config.toml
arch = "vit"
model = "multi-label image tagger"
dataset = "drawings of small networks of dots and links"
train_examples = 195000
image_size = 48
crop_scale_min = 0.8
horizontal_flip = true
translate = 0.06
norm = "layernorm"
norm_position = "pre"
hidden_act = "gelu"
mlp_ratio = 4
head_dim = 16
fused_qkv = true
bias = "all"
qk_norm = false
parallel_block = false
inner_norm = false
moe = "soft"
num_experts = 16
moe_every = 2
expert_mlp_ratio = 1
slots_per_expert = 2
shared_expert = false
patch_size = [6, 6]
layers = 6
width = 384
positions = "relative_bias"
pooling = "class_token"
num_labels = 28
mixing = "mixup"
residual_init = "zero_last"
optimizer = "muon"
muon_scale = "match_rms_adamw"
learning_rate = 0.0055
momentum = 0.95
nesterov = true
orthogonalizer = "polar_express"
adamw_lr_other_params = 0.0017
ema_decay = 0.999
max_steps = 24500
batch_size = 384
epochs = 48.2
lr_schedule = "cosine"
final_lr_fraction = 0.1
warmup_steps = 730
weight_decay = 0.01
adamw_weight_decay_other_params = 0.01
Rows from block 2 of a small multi-label image tagger, named by matrix and row number. Rows with one number belong to one neuron. Each number is 128 + 32 x the weight over its row's rms, rounded and kept within 0 to 255. All counts start at 0. Numbers have three digits each.
After each neuron's rows are labels from the 100 images, of 14848, where the neuron reaches its highest value: "top examples" is what is common among them; "peak on" is the class under the peak. Only what is clearly more common there than usual is listed. The data: drawings of small networks of dots and links. In brackets: how many of the 100, against the usual share in percent.
# fc1: MLP up (model.blocks.2.mlp.fc1.weight, 1536x384), inputs 0-42
# fc2: MLP down (model.blocks.2.mlp.fc2.weight, 384x1536, transposed), outputs 0-42

fc1.168:096099143182158070113138103158143115096070147180191119161109120135132134186150118188171140120130182073170109157095160137134127083
fc2.168:125140151104140135135154151085111180133172136151096142120107145125098091134095135109097150114128129155094132112116111131136095128
top examples: black dots (26 vs 8); teal dots (25 vs 8.6)
peak on: dot (25 vs 4.5)

fc1.121:153119130182081121111135179073089175163147155109124169148166092184133105088125085105108165146175058164074185137131133113107115188
fc2.121:103111130169053127085193088122140126101112145144113099101123120118151151096129150158139165137144129104111124154110136155142135094
top examples: star (100 vs 11.3); laid out on a circle (82 vs 49.7); nine dots (53 vs 17.7)
peak on: link (84 vs 3.8)

fc1.585:123038108090079145109072122200107181111126110117126156059099201072137165094140118161113082129128144160088140132101174116063113101
fc2.585:165128108200132089151155187167105084147161079093182090139075165166110195133144167133195119120119104099107113082162096180156140129
top examples: grey dots (43 vs 8.3); pink dots (35 vs 8.1); complete (33 vs 11.4)
peak on: dot (72 vs 4.5)

fc1.750:187151139108148071092120088052081049151094116088068177122156095120131111177114161152155104116124136152159070144135110126112102136
fc2.750:159135174125090143147148116099133158121100127113112134131111152085076153126151135163120098144149163093093195102137130176138160084
top examples: blue dots (42 vs 8.2); star (32 vs 11.3)
peak on: dot (88 vs 4.5)

fc1.746:141113132192092170119061116157101092106131104140136108122135157128158100182089161099110142152149079126123158192094169141151115134
fc2.746:181118141172149080145143166116095093120148149115130098113118119128160104149155100103127132125084118109083128080133106105123102171
top examples: complete (73 vs 11.4); nine dots (65 vs 17.7)
peak on: link (62 vs 3.8)

fc1.569:116109129142088116141167107094168190144153118096095129021157090070156140096144100136125100112170110205121103134112137140100073073
fc2.569:094168119105093148103111182130101147186070153159160142129206096184136104113082078113088145148105117076155132141174151101160080153
top examples: blue dots (59 vs 8.2); purple dots (41 vs 8)
peak on: dot (78 vs 4.5)

fc1.298:090113191166075117142191127123108133147191145176100131191159130123114136188116152176115150213148090169157090090134217119158121117
fc2.298:126123173097152124085148099133150124074086118068121125130127187133165132113149145124137117167112124143145124177119096107156167084
top examples: red dots (78 vs 8.4)
peak on: dot (80 vs 4.5)

fc1.553:108065168141159106101138173070150129172094087143124131185151120101114161107179091144090150138171149149089104120112105104128146150
fc2.553:149111154140119136082097144236124101101188104157158139121097153148088180165110128091063121110140114172132116113093092115086158147
top examples: eight dots (48 vs 22.9); ladder (36 vs 10.9)
peak on: link (47 vs 3.8)

fc1.287:112101124092052153120143114099106175154131130101131149108115175087109177143148120186107113116168122150136113146115165167090087160
fc2.287:179157152150132109139157152081154108125125085126155091130141128170101195074058143136165096121168105119090132158183141108114154155
top examples: purple dots (64 vs 8); pink dots (34 vs 8.1); complete (31 vs 11.4)
peak on: dot (77 vs 4.5)

fc1.261:109076137102140159104202145083199132077130150080153109086145124122179154175104134180141144177082115142114150130164073106100104110
fc2.261:139120195124119135152072142076165110098122156119160040121061108123113148169124161116077171107143148162110072133142153206126173115
top examples: green dots (46 vs 8.5)
peak on: dot (31 vs 4.5)

fc1.114:173111113166125117135099155103122138133137105118117065116127160145137093092142157106113145143124134143163112158150139153100150144
fc2.114:140121091154124146123124101107120081137137132076172081071136139148144147115079165099116097183134116083094146139130094095143161099
top examples: black dots (100 vs 8); nine dots (37 vs 17.7); complete (30 vs 11.4)
peak on: dot (83 vs 4.5)

fc1.99:128141137087102130085090098121129120127140145156139155123144155097110107116108124145174117160128080130171090101103130160156116141
fc2.99:169172146164102092128133127148130101156157090085134104144121114137130151181127153140128152123164134099135123156102169182117133138
top examples: nine dots (38 vs 17.7)
peak on: link (43 vs 3.8)

fc1.445:148101143150107157127094120147079129113183230061077125144140147153121126128150176155106157119101163117114123125156115154137146130
fc2.445:133133147097154140099145164067124146146094111091150087141167144139064119131112082159189144122144158078153095069089187141063109145
top examples: five dots (47 vs 17.8)
peak on: link (40 vs 3.8)

fc1.430:092126140102113056129167136073148161100156167169089188151159145153129110133116101055132095140117116170114137186178126118136107100
fc2.430:113110149133186125156049059107084116083117155131039160097153085117105154124127112113103164139097136154189149139098120127111165082
top examples: orange dots (63 vs 8.2); complete (32 vs 11.4)
peak on: dot (70 vs 4.5)

fc1.514:120144121154089072128142138143149150159145098102127133118107140129095095135100147110144113080135102071150110066180205092168166107
fc2.514:122046150156122103130138107131099094191106157132089111118138133115089145155127093164200082168095054128125067165135117189156145139
top examples: purple dots (44 vs 8); grey dots (26 vs 8.3)
peak on: dot (38 vs 4.5)

fc1.739:118153169072111134132146156125110135103133155089105134117202104080136114119169150147117134111091170113132147129168152084162050132
fc2.739:145149124088187128153116083124098137124196169139108140056102082096080115109032111094052130153116096071178095147099128109139160120
top examples: purple dots (67 vs 8); star (32 vs 11.3); blue dots (27 vs 8.2)
peak on: dot (43 vs 4.5)

fc1.608:178112090061060131094117106130117199142111095150109145125139142073127163074133185140110074123151119209195140154103160139098121106
fc2.608:136154197123094121116126139128116130138154118139119163206152141200048152116122146143194074143175115166120114220199163100151106111
top examples: pink dots (48 vs 8.1); complete (36 vs 11.4); purple dots (33 vs 8)
peak on: dot (71 vs 4.5)

fc1.573:116131127098148116147159174051053174132109136120151120156143136043163158116087126161149112147121106096113081090126151110118079115
fc2.573:125102203102159074155161164103114139140155138133204130092174145131109128151056175206078129134186071094183162142131140125073138154
top examples: wheel (27 vs 10.6)
peak on: dot (53 vs 4.5)

fc1.479:152144118108173086106121148131097158089091206151068119156095174162146153123122112169103106117137086102131130151178108109147105135
fc2.479:096095184121130143160168130116130120126069105176105076129153096075120169133140124122178216176178133068174112138052139158111104079
top examples: laid out on a circle (98 vs 49.7); ladder (75 vs 10.9); eight dots (54 vs 22.9)
peak on: link (45 vs 3.8)

fc1.642:126144070057075122136102203123126160140135126063104132147110189157142138116108104129137111181147173125104105142139109163155085158
fc2.642:151207195109157093154077133079104087118182086110125126091166153141093080123148088135129110096198090139102176112102147150122150141
top examples: blue dots (25 vs 8.2)
peak on: dot (26 vs 4.5)

fc1.455:160131089083071170102149103118121134156110138155096096108199170181155141187173154125087131131150113082114125162164149127176191132
fc2.455:132104104119146141105103177168112097135154132153096154146064104119130174148102091124130099114129135153144135095104099119212049128
top examples: black dots (47 vs 8); star (30 vs 11.3); tree (30 vs 11.5)
peak on: dot (66 vs 4.5)

fc1.180:125140119117127022122100138089146137122108132143133101141164134114109115158128174138055133099141146114115098118184193118097162171
fc2.180:115132130181173112123129147105123142122090163165129085107079159172116161075129149154120166181106141154033080145142139141140198132
top examples: yellow dots (44 vs 8.4); five dots (39 vs 17.8); star (28 vs 11.3)
peak on: dot (73 vs 4.5)

fc1.743:099147153096112134154152141127081116138098122129132124127165091152117114109104136158135145133146205109172110156190110135170096102
fc2.743:115161126099145120132153135161143125120143082138108131164098176119113125135135163176102144128086138196166114124115071113134138123
top examples: green dots (54 vs 8.5)
peak on: dot (57 vs 4.5)

fc1.485:092117135152164103108150136167116109159179184065134178143071110125126106139116136171105128182082156170122141105124175156121105127
fc2.485:110078100135145088127172073082106151126075132141157099215159155125137086123178157119105124104052131083091103146133099093158100080
top examples: square dots (96 vs 30.2)
peak on: dot (81 vs 4.5)

fc1.361:124177121109168142132101147136093069201138114184087124139105126176131058117131127089100186162054155109143092147143072100172113138
fc2.361:123150122154129121074077140112077194165163110096193122148140111175181149145069137083146113133135152079103162113119082182165140165
top examples: yellow dots (74 vs 8.4); complete (35 vs 11.4); green dots (26 vs 8.5)
peak on: dot (91 vs 4.5)

fc1.454:083099151104080126111131134093128072131169124101154104070155106128159127118120150037162184097071130129180188119153095109177140118
fc2.454:138118133151147123197152099101093120162099140082086148092121084149006190110071126187149099148183158109146106148102110119122126152
top examples: teal dots (50 vs 8.6); complete (41 vs 11.4); yellow dots (35 vs 8.4)
peak on: dot (83 vs 4.5)

fc1.766:072124131127123091089098179133106126154145129101099131161118108171146144181130097165151102146085153080135099054180188187103169105
fc2.766:146138161140109163121141126097105143148111113115150122102168151070092110110068103173154100168162128150155080099145132148118179119
top examples: purple dots (26 vs 8)
peak on: dot (77 vs 4.5)

fc1.355:080145096111132114172085143117168145133141131148148115111169116205139107141109188131121105177147111189147123136212095164125186156
fc2.355:126140120159124135162120117150098080117108184126090132171055126112100130161099137144095061092113062101128141155102164157133109127
top examples: eight dots (46 vs 22.9); red dots (29 vs 8.4)
peak on: link (50 vs 3.8)

fc1.171:111107130110156091116112063053103165127141158111101162152095129098132132103093171118097092119145096097162116199127152147095108069
fc2.171:134191139079120207124149147151221116172091098135167099107149091123114110143073140159141116163135103068202144076083104137189128152
top examples: grey dots (27 vs 8.3)
peak on: dot (49 vs 4.5); link (26 vs 3.8)

fc1.19:093135124119137080118086061140076128117165163173119117124092160134107110160078140133139182119081132123201155157175112071096121147
fc2.19:108186155083117105145097110109097079142135170191150107135188104110186108172122033081105153081109136144113130103129150145131179102
top examples: orange dots (96 vs 8.2)
peak on: dot (46 vs 4.5)

fc1.528:079171122086110173087160109144137134138117078102198121185098169081152179115101141183105121170186125139095115164142135117082117143
fc2.528:141138162095184140076150071160178130131151122094120095192100192139155108143135136085171139159090152100120183098164095109192088097
top examples: red dots (100 vs 8.4)
peak on: dot (86 vs 4.5)

fc1.539:063084117118153123113158106186177100137114094136108093139125121123128130137095147092117128128092091136170173064116129081091098112
fc2.539:094090138074148119086153138079138118166181151148169068121105093124121170158134136193062160120059116107117146119138126121106148179
top examples: green dots (30 vs 8.5)
peak on: dot (60 vs 4.5)

fc1.725:163113148152102100100076115139125131150123136080120154122140137174081118113090113164146116096123091092135091183177183131159141174
fc2.725:113130158078147081155148110192076200077130123113091157100220156097121141085087104130155133145082124128145185146102087185155160125
top examples: five dots (58 vs 17.8); grey dots (41 vs 8.3)
peak on: dot (35 vs 4.5)

fc1.729:142065120137128108161156120127122133165147136113121141165135081149157139142120107147109120147149161167150127121119159169161168113
fc2.729:074132134161122134103129185183134169090170165108142079169157148116143069122144101109135172062075152103162166101102132080093064086
top examples: eight dots (47 vs 22.9); ladder (33 vs 10.9)
peak on: link (56 vs 3.8)

fc1.104:149084114164177121116109135082130145179174094113098146180125156138097169114098186156137098172142148059100189184135085150130091206
fc2.104:083132093107132145115187187154133128168116188155097123086130121130174106120130168094086076150188172161124137090103123058143159076
top examples: seven dots (37 vs 17.8); tree (29 vs 11.5)
peak on: link (29 vs 3.8)

fc1.107:131077105128130112077092091104088135130118131102083117115152124108110143192054105139100105125105137056136018138186130116125132145
fc2.107:131147154092143156186164170049089147141060127127097130112120119120135124080161116132161080101141123128028143106129219140110141041
top examples: five dots (45 vs 17.8); purple dots (40 vs 8); teal dots (27 vs 8.6)
peak on: dot (91 vs 4.5)

fc1.181:083092118145116117167199126134060096172076066171054187119039119117077185178140096092103150120122134089095145168186147154128103145
fc2.181:158137134131171144084138107119161127171154101121168000131187102106089103120095117116149170056092121143101104148125148101107136133
top examples: teal dots (27 vs 8.6)
peak on: dot (51 vs 4.5)

fc1.579:106202107108135119066139117088064101129089125172120162151145136149133193110181122136126139163156127124072121163107136063171067182
fc2.579:102074118134124099149097148165194119155124132144100136175165174160127086198162162210146101149134121176198132075123136127129148159
top examples: nine dots (59 vs 17.7); complete (52 vs 11.4)
peak on: link (76 vs 3.8)

fc1.226:082088136104117127187112171164126130138147143158143200116108164116149128155135155106107096155102162169105081131072130181171145134
fc2.226:147109122111158128141202129120132063127201088138190102128161159114111120201110146116150105089140086075185119087127130106135163192
top examples: seven dots (40 vs 17.8); complete (33 vs 11.4)
peak on: link (27 vs 3.8); dot (26 vs 4.5)

fc1.32:113157134102102146106094134114183147103148157036115114068188102072126140073115163113130149036152094144169085141133091135130108110
fc2.32:127114041062143116128147067195156100135123168132114180111084095096129139134142137159138143156063202055136182105106129188137134129
top examples: blue dots (100 vs 8.2)
peak on: dot (100 vs 4.5)

fc1.212:124170190131180078128126171097132123114109116098163138086143119110131081179056080159139104138155108136138136118127091164082092120
fc2.212:096092110190096111150144132152119114128123193104121144074072113098147074101162172106107191144130114054134107143116129113160138165
top examples: complete (49 vs 11.4)
peak on: link (45 vs 3.8)

fc1.409:147160097149173112125101053127082101133051171131121100132121158154147187156100133177155120088096155073112103119176130123081122141
fc2.409:122043155131165127072185119179173102147135132158147131154168182121103105119103141100156077182110126211166116148172098120090114151
top examples: black dots (66 vs 8); five dots (52 vs 17.8)
peak on: dot (55 vs 4.5)

fc1.438:099164082102159093151144110095109142152189094106115093164162126112085198152094161077166103162071142187134165161140150099159162140
fc2.438:100145165165083172176077109083119070070160102088118199102088080121129129110166123136045143149108142142122069129116123143206111065
top examples: yellow dots (43 vs 8.4); orange dots (26 vs 8.2)
peak on: dot (26 vs 4.5)

fc1.715:095138116099084097163106118101121163146135131095085120082198081111076093046062114179147115119169085159135129172106132092117067106
fc2.715:083175115089199079131132127097116139106189195118147134152172129139136150128103131102113144139126077061082141152092157097155165105
top examples: purple dots (55 vs 8); blue dots (45 vs 8.2)
peak on: dot (71 vs 4.5)

fc1.757:152120129160135180090148132130094117136063116146108188125185128106133116131127068108152132166145169153155111186123134196115159170
fc2.757:109064135116176126118111098136091167146124112158140060111088144189124142126057152101093085144106122178101140141181141093152090114
top examples: black dots (80 vs 8); laid out on a circle (80 vs 49.7); complete (59 vs 11.4)
peak on: dot (83 vs 4.5)

fc1.324:104089144129158133096109128093117139158103053087070125151141140094135110137146080141161138122099166160151080133159165100109130121
fc2.324:144148149113096083078077142113146119107131150110142124130097089128092053103177121150109143158125133135120147076173124106134159150
top examples: five dots (46 vs 17.8); red dots (25 vs 8.4)
peak on: dot (72 vs 4.5)

fc1.368:090167130139150077145140107079171128151140188162133175129145129143105143082110086135097141138127104139129111091144138141089112129
fc2.368:107133110073089131129170121068160163150118116126142170134097079131189179159100080071092115168133077070128113108147093098160100174
top examples: red dots (56 vs 8.4); nine dots (41 vs 17.7)
peak on: dot (68 vs 4.5)

fc1.745:148169142149082142072090156121096116146128127147113176117133095158102091106156145149119125154069049099173139089124139110077175130
fc2.745:124115115136127152128144151068138140070025172157083114176123157121117136113092153148138113125156108139061188128112114161124138109
top examples: five dots (41 vs 17.8)
peak on: dot (56 vs 4.5)

fc1.587:064088122103143170143144170134185098147142129074099085117152121130156127120125154100151120161164111162111106188137175039116075132
fc2.587:117105106128161096110132142122108135128109108198104150141118153121133182169100203126105147112098119130118175090118083119155154117
top examples: square dots (72 vs 30.2); teal dots (42 vs 8.6)
peak on: dot (38 vs 4.5)

fc1.8:109107134157178085152172053121136083161109138106124115174067120136150116168143150138164126103148171086094130151187070120107151121
fc2.8:171113142124116114097094076211110125153143157119114138116089098107059038136096141147189071128061138103151154142130122163151141136
top examples: teal dots (52 vs 8.6)
peak on: dot (83 vs 4.5)

fc1.90:117126141120186092041172071104131125158130151129105129153100130136149147152175151151204160099156148077151103117126114183131087080
fc2.90:154150164080162092171152127125083140084125118160149155134128129142105129134133154157110133177113107186160086120145120087140064133
top examples: square dots (66 vs 30.2); black dots (27 vs 8); chain (27 vs 11.1)
peak on: dot (42 vs 4.5)

fc1.336:156120104184161169101120151081110147073118133053157192142142119189112159125137122127141164162123123091106147123101169178089078153
fc2.336:108123137135118095073116173145100130115098082156136132167113088100127077154126162121113169115060113128127098151211123155103141168
top examples: white dots (95 vs 9); complete (39 vs 11.4)
peak on: dot (72 vs 4.5)

fc1.580:154132191091183125104114101121160136155075136136096141133067173108139114147134107136147153083141152137097085101168174099117135133
fc2.580:130139121133102098119122159095154155109153176128135147114199089093118154144084184137110154165137127139073144119173112162069197077
top examples: grey dots (74 vs 8.3); nine dots (43 vs 17.7)
peak on: dot (55 vs 4.5)

fc1.1:165123122118113138119124131125074112231093104092148088131162176142110124143057175189099160183185147106068154133136091115126109113
fc2.1:147106121132087150169093094089148154142114137108119133123104101168141109156154143077159119086086106091134086143101069133129139077
top examples: green dots (30 vs 8.5)
peak on: dot (85 vs 4.5)

fc1.554:159115094118104130153139103150149127152128080135114119130098117162076172089140116173168155122063109136112138124094146154132120177
fc2.554:136102153134124109098154171121146094065109071124147141145138125097137142164110174080133101171159164100147101175131144107147096157
top examples: brown dots (43 vs 8.3); red dots (31 vs 8.4)
peak on: dot (29 vs 4.5)

fc1.81:134109064150134113144088160072085143125116088072168173127134103061133177169112113180151081060120143084146118108198160147050171211
fc2.81:142166149175222174045128145156097130120058141132125156081158140159111148192133129056162073115093084100155125180089087143109128166
top examples: complete (38 vs 11.4); pink dots (36 vs 8.1)
peak on: link (44 vs 3.8); dot (43 vs 4.5)

fc1.458:091177141102127096089159137107123134066130141129128095143177160095128180162109164153152128132110060145121165141103135107128088181
fc2.458:154072092164102140124126166079097094181219168101081163071090085105117127197175085094026172155105138085152063072151046141193162116
top examples: red dots (84 vs 8.4); complete (35 vs 11.4)
peak on: dot (82 vs 4.5)

fc1.637:081052097114145124078145152110137202119171154144139103101163130088132082139108156161111053092183145113145134113077128089124101117
fc2.637:067174137119126130119170107123069074170097110166172076150101159132118165155149140118173107125123106071133081131134122081156092179
top examples: purple dots (63 vs 8)
peak on: dot (49 vs 4.5)

fc1.620:128092130082117102167174198161148129141108171115109213085137105127129117099125151169134117161126126156141142125141111138099076179
fc2.620:070167123130150091108105060091100101158192108169153091122188173098109124186127144111117091074134128102129125180125115088136118153
top examples: two groups (39 vs 11); black dots (33 vs 8); brown dots (28 vs 8.3)
peak on: link (37 vs 3.8)

fc1.762:068131171144185146130128130156129155097130082067134106187130156086140147124159076087103058115124123114124140165116150187118110200
fc2.762:157119198161108126068095093159150141149103094164116188111172163196133142102123144111128147125108137160117126105141113079125090116
top examples: laid out on a circle (78 vs 49.7); eight dots (77 vs 22.9); ladder (72 vs 10.9)
peak on: link (29 vs 3.8)

fc1.570:152176182099146139145108163115073138154125064089150146129100121092131189091112070107138107119146092160157117199146132130096104094
fc2.570:022113147104140157152085067099146149162108118123122125161177128135091118144071145170137148168121084041136158107140158127125157170
top examples: star (71 vs 11.3); grey dots (25 vs 8.3)
peak on: dot (58 vs 4.5)

fc1.244:126088151098156137112134146122097103190156051086067100175087105147079170100154181159198135164141058124138113182119094147171178133
fc2.244:073092156114105138096112143153160107184108149136129143198130097147119133095194115133076117156105145131184148116072101131120096128
top examples: complete (40 vs 11.4); nine dots (38 vs 17.7)
peak on: link (64 vs 3.8)

fc1.152:114136122149122087101075111083148135191178112124173139084143170141150106079141166128133120135115150127151110128171065128116152118
fc2.152:149159158119109146147126137139146154146164147095140144141107131106099103125070141183065160115138154164119099086136105126066138101
top examples: orange dots (41 vs 8.2); star (31 vs 11.3); yellow dots (28 vs 8.4)
peak on: dot (35 vs 4.5)

fc1.268:150127091173059121158141156046115126085079163132111211166133109195197142065115146119130123132151198124101117136162089095120145100
fc2.268:155128156154129111218094149119140106146207121113139150096141139162051099131069109135066081157073121116095128124158121158175126160
top examples: white dots (77 vs 9)
peak on: dot (86 vs 4.5)

fc1.100:084116154128114095091149125152132172154186074177167157156114172103095155167154071159120172192121116162127145202109172153038099127
fc2.100:093138108123141124154177109137155093089132083072219082137111182133156113093103120128159145150053117095086153148141110144100100142
top examples: red dots (61 vs 8.4); orange dots (31 vs 8.2)
peak on: dot (83 vs 4.5)

fc1.658:166090106082185134124162098089095115136186107080126121134128156110126173115149177153125124089159199124180120077147086110128108099
fc2.658:125116145177161112135166188092168146114150149133112088087165149176116126108119149148133148145129112147096073130105154084125118097
top examples: red dots (26 vs 8.4)
peak on: dot (39 vs 4.5)

fc1.488:158099169152099140125139127098119092155113105087109090189152120123171124122066096219183158123168116114149105192120104088102155126
fc2.488:167161107109117139177116084110160158088181090137141182097152161109144040126099104082063081122113183122115144120156086077098076132
top examples: black dots (37 vs 8); star (37 vs 11.3)
peak on: dot (59 vs 4.5)

fc1.49:175093130149181123112108154112148147157097144128139077111074111179154087180136144140122145122125078147117114103107148170163141159
fc2.49:131136133073125138100119133190148092032108155154165105126116123165198176057225078141122167125109170122159162145117148110158084069
top examples: tree (29 vs 11.5)
peak on: link (42 vs 3.8)

fc1.317:120120133138157161118117158148194087113144125099153182150099141095086179159083138108094132162108116116105150127176075129129154163
fc2.317:110130133176082124085137162069124099105173151142198107130169139078169119140093069130096186096090124106139159134104118135115117129
top examples: complete (46 vs 11.4)
peak on: link (37 vs 3.8)

fc1.742:172154213156109053122112153176072103123155165133091174116115152177154161063078133139150127084135120127130105155178126144116095056
fc2.742:107131117091130188205151153114128119126106104138118100123105127124116180072117159136121157159171151073134143096140073115141129143
top examples: black dots (52 vs 8); red dots (43 vs 8.4); tree (28 vs 11.5)
peak on: dot (50 vs 4.5)

fc1.721:084065102158097129137097075124116114104142138091033149156143165111125097099149119116161106098145187162139124075131129140158156070
fc2.721:189207142091119138085127152130138125119207132067108126149079110116120122153101171140138125121116135122142121080113124174104192157
top examples: five dots (51 vs 17.8); red dots (25 vs 8.4)
peak on: dot (26 vs 4.5)

fc1.697:106133173139085086113114086123116135086102072128190167126174137122135193065173158205134118146096075163153161138104130149143127160
fc2.697:144134119150123137112145192132110119146182156109098129118135120154131116201104117077105172119099133065121158057161044158193176128
top examples: red dots (42 vs 8.4); pink dots (41 vs 8.1)
peak on: dot (96 vs 4.5)

fc1.14:151093112108156116127122119123125081069148079102080123161129211114125095090106187077128133116131135132121117135182092085174121150
fc2.14:097150196107110096114162096176116078136093126108098113165145162184069146106066182103159115138143127089154157112144130063139137145
top examples: teal dots (86 vs 8.6)
peak on: dot (92 vs 4.5)